Rows from block 6 of the encoder, named by matrix and row number. Each number is 128 + 24 x the weight over the matrix's rms, rounded and kept within 0 to 255. All counts start at 0. Numbers have three digits each.
# convs2: project pointwise conv (encoder.blocks.6.convs.2.weight, 64x128x1x1), inputs 0-127
convs2.0:137109098125135080116150178158144155113157143104097125124129097168174128148123164128131088095146156116137104178165133145135112111144157112107153080122140130148111157144154132088159154088115108120139140131107095171167103152123179113143085080107151125099075127144145154150149172151143145180157144151169084125141143113140137150127109117116105100117114106157122100123166115156101091145152
convs2.1:139135122110147110123145115099112129123102138175103151110160091131136132124127084130083158084123137138144132117097122130127171150115095104086168170162074156146140165131170143128131169151120115109090117143121130146158077127130100107150097128098101146132097158173152171126120099142121126161114124122132130210076146150161095119130112147157107130145088106120155114124124119167156131149087
convs2.2:127129143108138110148166127146143102122106087120125128141145147151124131119172129163142135130146148180170161120100160138121117120154115120137137132147128184107149115118153147144117092087119112127146140159123103099133191185103145112094118125148114083116132160165145118136173151098116106129157148129109106138093141143106142124116098174150109118167145121167097112162160033143103137132106
convs2.3:123175106171139169115114134151101133097145133142143140097123111075155131083181099107085139102171111149108162155170143117129097152155094135115135171130169104128116110138128123110101099142143140117105145134148083120149111098123104144132147095123172110121137146110115139115144198118115094147113118114131114126129145099131145129105101094123108141124113135097113097105127094116163159124138
convs2.4:120094133148157132157102153135116130145149145153172120133136129145117139123105128101132155136126109128142118161136137119127132075148097120160168152131133124134119106142141127133100133111121104153151140086160156122110176118119192140116137140167108153188115153115165141102116141112125172140154127161117127110105112131115122123110100142112127082141123120170108105147125107135173137120101
convs2.5:183098096125134130145112128124158141155125151146133089143159102124092123169142096157154123119154129108103124100121137132077096096110114106138143120119151142081174141135109146140140135111116181147062143163166077116134113092127132102092082152107143069127118097102103180125080122099148121123106121118152130097120139170138102121108101090144105132091162152097116148140130111131123127104112
convs2.6:142097168109146099130094132090119116142122128159123110135119118089131114138115137102103132095143158088156078128109167123102148131104136156136193109128082160092111116161173093129133134121136159109122134141133142135174128103148168169135129115123141115124126105135111093129158161095145089155108140099141110121164125099108076140095134160121138121141153165097126098124143121096122118100120
convs2.7:114122099112136136130102178129134121104137135094149104131135140104042113102084121130141099072158150160113142123149136124123114164117158078122129102115123125166147117099173158126139178124121146078123099154133111097111115137118142162138127142114146148098154109123156100124106104183110109119107066132105132120165124124136108155141155142143166158107121095132094143136141157120145136152094
convs2.8:136120136171148118143099134138163108112107107094093189155161123101144124095156156140131104133118138128112090127154110135144143156128147120104099154140045106097209153141125142145077147086126156110094149083131122117097140104131164142113128142108089156171133103160119116129164189098108167147164134139162195134142141066119115155145107108148153085114136150120115128182087134168123139120120
convs2.9:120132139143131136106106139137062143095153136155094118166126129158127113064136165110170087136106082109123146098120155119163094128137130164124118137116111152114125107113098128150139146110096080135134130140039155143112158143128108110133123133111138116087108131134117143106136118109112097119132078125141117154155099135163130128173143156128093110101088160084130147106188110160127119088120
convs2.10:113105136150109149140092114117119127124100083159139124170149145084124133148138128111090130142135095148133142123107149155160110098126124109114126050150105114147122109102146092118122148128129109125122125139097124148136161129132155096134125154094106110161131148154139160131161089128113106124096080110152141140134103110137129123128164106131103142106175083114149122111120169116166118106159
convs2.11:136147121134094120124112168132129122144124105115103155156124155177144106140132135126161174106119143126137128149132122137116140116117150139109125074144092137161106170114094164136112129137110124137111127159152164139165103117147165149124131130195137150140135112107183149106182156161137107119131126094111094144121159119085132133200124161095118148176102123120135142097108126164129119088115
convs2.12:135157174149112086116148166118143109114135171096110138108179133113135135125123147123146163105117143177140177127104112160152147131126108145129124120081116103170148123143127116140124113106107102123132135102155144147142103116127135139153148156107142131128114130156148146137077138084101136128092108157106192087085121084116062081133137108114090155109106142169137125071144095088135135137082
convs2.13:192147136142114112152147119140137178146135130109077133157121091124110105084145120079134124141094136127091140102127163107150132141124163085170105054144126118083091150129136128171128081194089151152110088136112093153105122120135133113146099148132139107064134155114104128132129145114128145140105155135195119131134089102122128126118098123106123076140158071119142083094123107133125123166091
convs2.14:122154108106157114121109174165123151129101130122114126142116123146157175128080124118143166115162173110174169186126122118122167117117109150151122199145154148127135135143113122119112150154095088139115118118167127152094098104143163091106138166111131147121137118153128119129105105143145148076134125122134147100141129141084146173130140128077129135121175125136098131123140089133125136112097
convs2.15:118119091153112116089154102089116127164077120142111128134154153117135103101155120103114109110141132119150161150121150135122108112119145121148141144138150129126106114167134116134116099089118093111163127143088129124138116084061116148111144135171049139163146119125137124127117102082122105062172111137118086146133184153119134097130142138090129105108158114081140087123138156114115094128113
convs2.16:136115128115147138158138161099145141089154108114101152126173137135107186092092113144139143114123125150124109116118134125154124122116146139108121098112086071115125104172098156136135142136164133156140127131110146141140095132148134143139141145126139139178130147109108133123152128139118164201114145097102135115098171144139160140109150134126104120102143111112083126110133128166096143093108
convs2.17:093099114096141108124128142134115160102095144140097115141133103179127110114131154106107173116113132132091170113122126109120113165148142131123144089126140080157061157166164126107148192116153121133121172077111159108070155134131135155177122140142159106140077157128096176107182115108104130123069162137081119140145139129093143131143137115158110062150152182182153125154096139127114126123115
convs2.18:086131146130120190116138128113112093134104112069134159153125136119150103131145146107151122184099145132146140109145135143142107108091136147096149117159129105108115082131105203107193148175142129146092106102141123082137093123121159101149118115138093085138128079119117144113089108189145136133115129155093135130117119110099113129073100172138136130126119136126136138101144159126147129110138
convs2.19:114213118163114154116133152119162091133130115126127162140134141166094145093086131110078153131176139131138144179169131110106115157108145126201118177125136100106096161116166132145131137076177122159166103131116170112133093152125144140113102142119132130085112102138144134143164148137139151154135116113131134149115085127142123088149177143133129143152108125129134133132028127115132111170124
convs2.20:134082119205112096124141116136150117078086165149109089152130109130149100117098117133111159165139136100160114126143125134145109170113142124097159159153106118121150074136114132154147179131116163165140123132133125084095127123142136121127139159169155103130151150157115159154099137140129110165195123143117104113123147134172126091135098134083132141144118125144135133138082137100142124160165
convs2.21:096137139123134090120117128110146108118140161154165165108111123120140134138109112130084149161125140164164157121124155136133127182127148127116151128131116165149103129146125148104127106162136110169119134105092155125078184115102113092105134111182134109153140145113167097106115112147150109177093107100163124125143112142112119126126102111165136155094116131102142161129155112135131124161117
convs2.22:154153149076153163164161141091160126161089137196125128163122168153176090101143119175156120129152098148158118104108104153101103170121118134107132110130095151140061078114141124143123118103124138085106148153103133114066097097145126105158106109089137156122099129133130127116165140126111154147099133139117117120116102102100145114105117124136112131116170144117100103122119160164135129119143
convs2.23:119192130174110139164091079142129149133071103119133112143139099118148125150115148180133147106099142118129130123103129129166115139127150106143100137092123168152055099056147078098144176107110090117115113124102115146130100144163120100171136121137146161135136116130119138146109117107150119074095169157125097146145145167106097135110174108101122113130098110094123157139074111093162165110132
convs2.24:120177140146113189135136135110140140175146134095146138113129163109127138110159108164075081115124187123139126135115123108096152135131119131123178117114111138101100130094128124176076142156149146106110139138150110151118087158143132108131111145162136133118156137135133130096172104119082098109142106170122080080115147082100166134106126116111138117111128151084139122128179146110155097142111
convs2.25:164086130168133099141196091119124148123119112107166123139140104177128112091107142139109099120149119133121118133131136111120113101127129108105140110145116151141160113141123145104150122085156127153123122112110130137130083119100148116124120106113158140082158105113124112129186108136158135080142128112152170116140130118119136105100168135093138112103163137079145124123187087113141153157108
convs2.26:162137102132103105111130124112145100132131127100147117136076137130155101129083143179095099093122107156116148082130145159135107151157116129173137143100086127108105109152146102124126114155122093135098103145139179131138144115122127119136139157091134115115131128110124125134151110104127157114152119168137153098136150125124145131162057151112109094120097077135144153129118155132102140094146
convs2.27:117138118113099124104077144104111118120109102141141116140137129168146108150152154126160127110123141143105135114179131106105095109097141114141123162127122150109119082148105110145127137152148120162152122162146134133167133137111123130146157114113159157085135104140144099137101151085160095152130168111130145183113147132133094159147091105147150109109104128149144100173139127109107136183129
convs2.28:141157115080134144121086175136159114131130170118110094120081141159139146078115105131162117145106099153163102148101094115169123132133153134151148113158086140183151142149120163147153133122161091138162118093133111154129125109126132087150147105098172092132125115142152130149113169133114172108106130139120111121147136147152123154145132153162109117165167104135133112127147075108140126154163
convs2.29:126179100097137122090163114186146143138148115086126053137148155086088126147146133123103116132112113118146080111132145125193116117114124120133103142112142131150116168159149146127114108095146132129107121141098169147147137106114117134137087129154131148117150136151116117130110101106156067153091075127126122102122139127135149139092126111125131132152139145093095076136110141139102113135146
convs2.30:083153134138116108140080110115138122104158149109111112139146124119091108099137106124123129079110132128179144136109167115116121146152119116213097114092165145122154123133113135134142181096104136118146116124148127133116109118105101105117159086082147160114127136126141131148139071122137125140146122109109125125116131143119117107129064165113118102114148136153142121117074143110110149151147
convs2.31:111121096105127171146133190145132130152135127151150106139102095137074155169131108148151113093132131144150102087127154149131112141110134147089122172142083136108172138135145091150152116161138122126139118102123111134098105107123147127127136133168139166143125175135110146148163159112171093121171162175154095122117118112100128138132171146147130143119122121115127106126166149159147119095101
convs2.32:134138126167137125142167121161110146135154112142121134157124145154110142137073123120101137159109091178144108111138105114141140115131159131141149137119152143107107141125114151133096115154160094109088135201159122133105180112112169130141122096081129139144110126144095097154111101123158158156095162107130132138144139130090110127150089137120108135095088152118137140094132134098117110133135
convs2.33:150126131110099044146108150123106111101117125105125145143133137169094136153113127144131139158121113143131137128173100115138134115121115113146167138087105151074135076179102112138109166094105134130044123124143084140157149113145123092129143094142140104158108148115132121123197124119102156107116157132071108123117126146143186128147083108107134168177111086127111126103138098109123105120088
convs2.34:109172134182083158146146132177125173116157138205111104113143164112122108161166174133123144161139168186130126175103134140114115117122112114152125160131076145128169110110149142115152145136113106115101131091150191130125182118138127144128130133121183102095151128144125069130109139138128135161135126095104137134115101162126148137110101094101145120131147092151130111086138170130106115131106
convs2.35:145172143148120120097163121094109105186137119085097116135097102136119106201103143135151161140167124137123177103084110096113108131136105126132127151142096118124168143115108081136085189088109101162113118165093156097103091110148143114149116091150111133131084153116149101144174119105154106158084158114137189134152139161148129144150141155147164151127157133116156113124123134167140157159117
convs2.36:129113153157133123102127160102197119126162133166107123136127141118136146123134132125129115098111102139140134135092123115093127157097167111109064152117101117174133162123084097124068129124126092126099113110162090121186173119153119145155121151112129132144147136107143132132121081076139164146130141109120120139115114162122120141111128113141094143165141174137119089136132084112122113119156
convs2.37:124102158147110147130143159107146166114120103061082161175117094109100144117150152120107097173121140112127133089136121111101112149116128150123103125114162170113081125114123097131116132060131117122174138061143131135145112132107103079123127128121144164132146114129156112132095148145103100146102134148107117161133149127140086128162089147126100112099144086114114133141187135105093118088136
convs2.38:120124139114164125137137165089133154145107145129150136115153122135096141136173144100102120121139113207139117119124095125121139142114102109101118097130131124118135144136158118134173156140107110161113141141103069159123149105150096114101140156167125138120143086120129100110153118120141121132103151165150115111110137123113114132165138132108098129108110132102119102144073129131144149131172
convs2.39:146113097121129140159139083124132139159129111121145112118093157144067099114101126111127135137126157122104148166065155135130111124083141127144118100129137071145144131119122122109121169115122116169090102123120084138097105115105095134137089135144128120109118134126127097122124117153113112102104142123168103124128136116112108129123136143144118108081038116171128101137129133139110088121147
convs2.40:157094136121142188142195155105118136102091142097163123148134122089150151123166117119108106143116171082122174163136096094171117127170107133141170084080092147126119138175128122157152136158141107128142153137171117119138138103112157127112128109118144113142158130150158121164105138169146132141148115094153127141147129090122104103128161098145172137133091134150105162122100126117138132130145
convs2.41:121114118128154111102126120132151136132139136116133140114120129147140133121181116128136095148147126091107115094123131120137126123133124117162091109134183160112086119106131075095121146140150090138116149150097139134145131116134073141095133144077153111107164108119125098121125164144145146091106090107103144094137120114106169133165122147150140088135073152134139110108105139130142142092073
convs2.42:153107123140132109146071072111137120128160118119157069138100120168098114113172103155142097127085155122134092134120130110082143162094140129092082180147139127124065124144136114106155121118091146199100192181123131148113109135157148118115134095072114127158121169123153169131166146141133167163134109135152139141151176089152103124125156146110148156151147154112148104131134111102107141147113
convs2.43:126162129132086069143107126083115132104135105142090114110117109109126119132102146116137121118131103138118152107157138101104136135145095140049113164144131160143112150143144139123137162144140113148077124123133154137144124094115164131098141115106099109152126149133142141148100101103114140077138129137133100119143132121112130124113149134145131145120078111160113137156157143140142127160168
convs2.44:137119100142103107123133156128145065091112143122153116117107129135147172109150142106156088153144138109113115162097105142139124129098159140101154146102140130132131124136133120079134136102135162113132124135128149138118138122156130138121087121134140150120156095136126092125107127167125149114073148147183119109091127107117155130152101139096133107122156069159140185102148131183134115106135
convs2.45:137118148156124171132120085130123131126114164138128081127089119107143134150097145116135130139138131139135148131144144137143153126116129121091121121125114119148094127118134100115141137154139091102106139128098114160182145121067132103106110128139143108139163126116153137141188125095120113111130104117125201135130121118138121101139150129143150113129162112141124158129071124122132134123116
convs2.46:119111137142144124085136115118116119126116127174122142120119140112147108139161135095114161133099138165163115103150129125127126128143150165106103147123141141131123140127121145154122099086124137124134132115125109104105114124103111119149167122124158135155118132106133132159140113146104103133060108111180157099138114158112120153139153128137100145136100097129140137159104108148126108141077
convs2.47:205121140143103050139117158151119150165091174115113163110098086161143152107155130092114154148115165151138108071118119119135107124136126139147127151135117089161092116125152106142139171149110200104129135097131113113132111115113118144104146105136083169104111115119140124133109111138128110118117105095124166186141091166120123123108130126126138114158101189126114163103136125130117114148179
convs2.48:113158172122139142128136108134104093136174132173137124136113096151115148116106131145111190149134127157131147168125131130145118113158117112106143092155209103129158129136137113148172155093140121119124161102163135153111145122134150137112139126118100154084140099125108101141151139117168140121175103107143124129119125111141109128111133096115144111114079087080139147125094108141134132124098
convs2.49:072103138097104142102184121150103111122139129120096125098111147165113136147112132135136150050136129142129170165121127130136112086121162125097090111163136111090155120128168106155131108135140132127145107119069128093126156111127117094141133109125134138151126134100158154116136103083106117147070125158140122130144101130134121119098110118120126111168100147116147119117133117106145106063121
convs2.50:122106098116121076077123113134121171136127104139145129088123110106172119144167081156109094121108124161133144117130118085130138096080156109138121181060183135168166131094152106125153153131124110179124093126158162149122146142081115110151127121127122106096134159123120166130228148148143114132135109083153134154100128110103115105112121113113128158127125113165117141120138133144129114162137
convs2.51:144160174070105157130156067143155111117119142108148099136142094120144154120131140116118142091118138172101095126150143120166115143118149157180109115118127136143130119136151138129100143158138163129092105123170085157110124135172139122152151165149124081150122140141177144130145117168092113113137095122110130148131150163186130164168112151110098106106154200133121096097139124152131128167100
convs2.52:125168136130157135102132152118100114129092121139107116120140118128161153081103129180079132104120116110101071132121117088129120167106129133152159129136173091101118125088115116139213101140074117161142137164172150121099147148095136119124125125155136116155123078118138112113095144150090112116115145076129164118110146168081139108138127120143129122129149086169123103136187096166151148106136
convs2.53:110114126124106151146140117117096124116161130140100156131141114144097141121115140156202193143137189045139106139166129157180126137164153145146101148133204131177150124113110141120103173195141085121127148097121145111148132104120146084141125142141101131143093123076118112140126145166113103114138099178106124128079122068167151141122116173149157137107190135176111150158142160099119096100157
convs2.54:142089134154106159109111169078143154153147135123126101119129133119156134162159147120168129159094100119136135158128126129123145187122129111163164115170078115103148172110117072104139133144148152148101149142130133146127131128111134128144118134116149121138096145161159117152144111153135153095110116099065121153140113080160117138076112075108162134174073073096090129176155122156118135110116
convs2.55:102125121121122145146178118105126107107117118134107103109134146131125114112129128105102083165149116144140113141180138114161105130111090137144145100107099117117107127108120122124119124162106175139135146140082117099144156106188135118125110111119120137115138141137139119136157109085111135111134128140120158119152153131166080127116103156170119114156145103151134118115140151106122126097113
convs2.56:149139124173142146135131102078113128141095137134111107120112128190148103115124157113127145132127115144127122163125126139121139137115130100139124140117199155125149118119144140136124068118128136097127140119126132142106151132132130099126141132129136103093126128124171116133166155098123127126099108121124108125127141131120155118093132155117152139101082130164130121125162141128146140103148
convs2.57:136129135126096092140162129135145141165136128127168143148070138156137110134126087150115095116131133068116141147150145077147105122124090120103103068133133125137123122110150132126113076119082136133134110121152107169132156135091134163119140118124156149155104127097133123150087131141138164106115143129060121137124130128122141116098139138127126135125181133157115173090121132127130143147116
convs2.58:125100130153179140146114076203157107164087110163155112135158083102161140128134114117151064103160129117167176143161123115140143133124159144130109104127126080115087125086145126146121120122137115095132123063107106142130152105155133129117186132128133090137139125081122137119145094110145128133115094117124134152141145133104143109115113146119139134122103094122114128110157113122148124167141
convs2.59:158095116119124161137127164141126128096125137114099111135108108133144109123111137128161123123141142190142133118144123120114153136126154138158145156134109129140151112139137145101102147189118130093164180103133141125138143148145168118128096126149134119180149137113121099119113149109132116107137129088153103141133109102131147125094187127129126127139091164129119127102112107146126124137107
convs2.60:119141175146136128131136103178121115129117144128104131123147133153088139152126102172117113134090111102174152116163132120109164133130138114116140096165090123132099119143135123096097079082114130158108123121128133134102124081138117145158126159136133141112107124119150110115125146116101125133152118124127115105140144149164121141149110145172084093132126124136107120133130116144114161136140
convs2.61:122134134123130130134130105064121165127113139070150168106146123116138154125093109136147110174158129112128096163119118154118125141115106113139123145139122122106127123104142130144096126139111150173133096145113159135144137117121133102145130119163129102110139144141087146121143123145128083130131146139122049128138145160127110179134126122135144067119087116116142133137081140129105126102143
convs2.62:123167129160139129129097115152128115113119143161115108131115134127112077110173138115093132141163142094111128122126137126137136117125111121156122106139132105158147116115102142106134112112142126146151119119162092135155155116128095115153137119152067134175097148138120139119162146138116138083124154138174141122133119124151093135112120093140145113111121153131090177116147077110151132072144
convs2.63:093111138120104127139102065106155153145163112107126152096124113137115099131140160166123071144116127116191140158104141144108111110124110129151127119150193084142112110127136150137125141155149122119138110127120122138117123105155097182128094151138156133131109116124124172147115117132124116150137152129168136153123121127131153109157160115110108138174106138142126113165175134129127124118092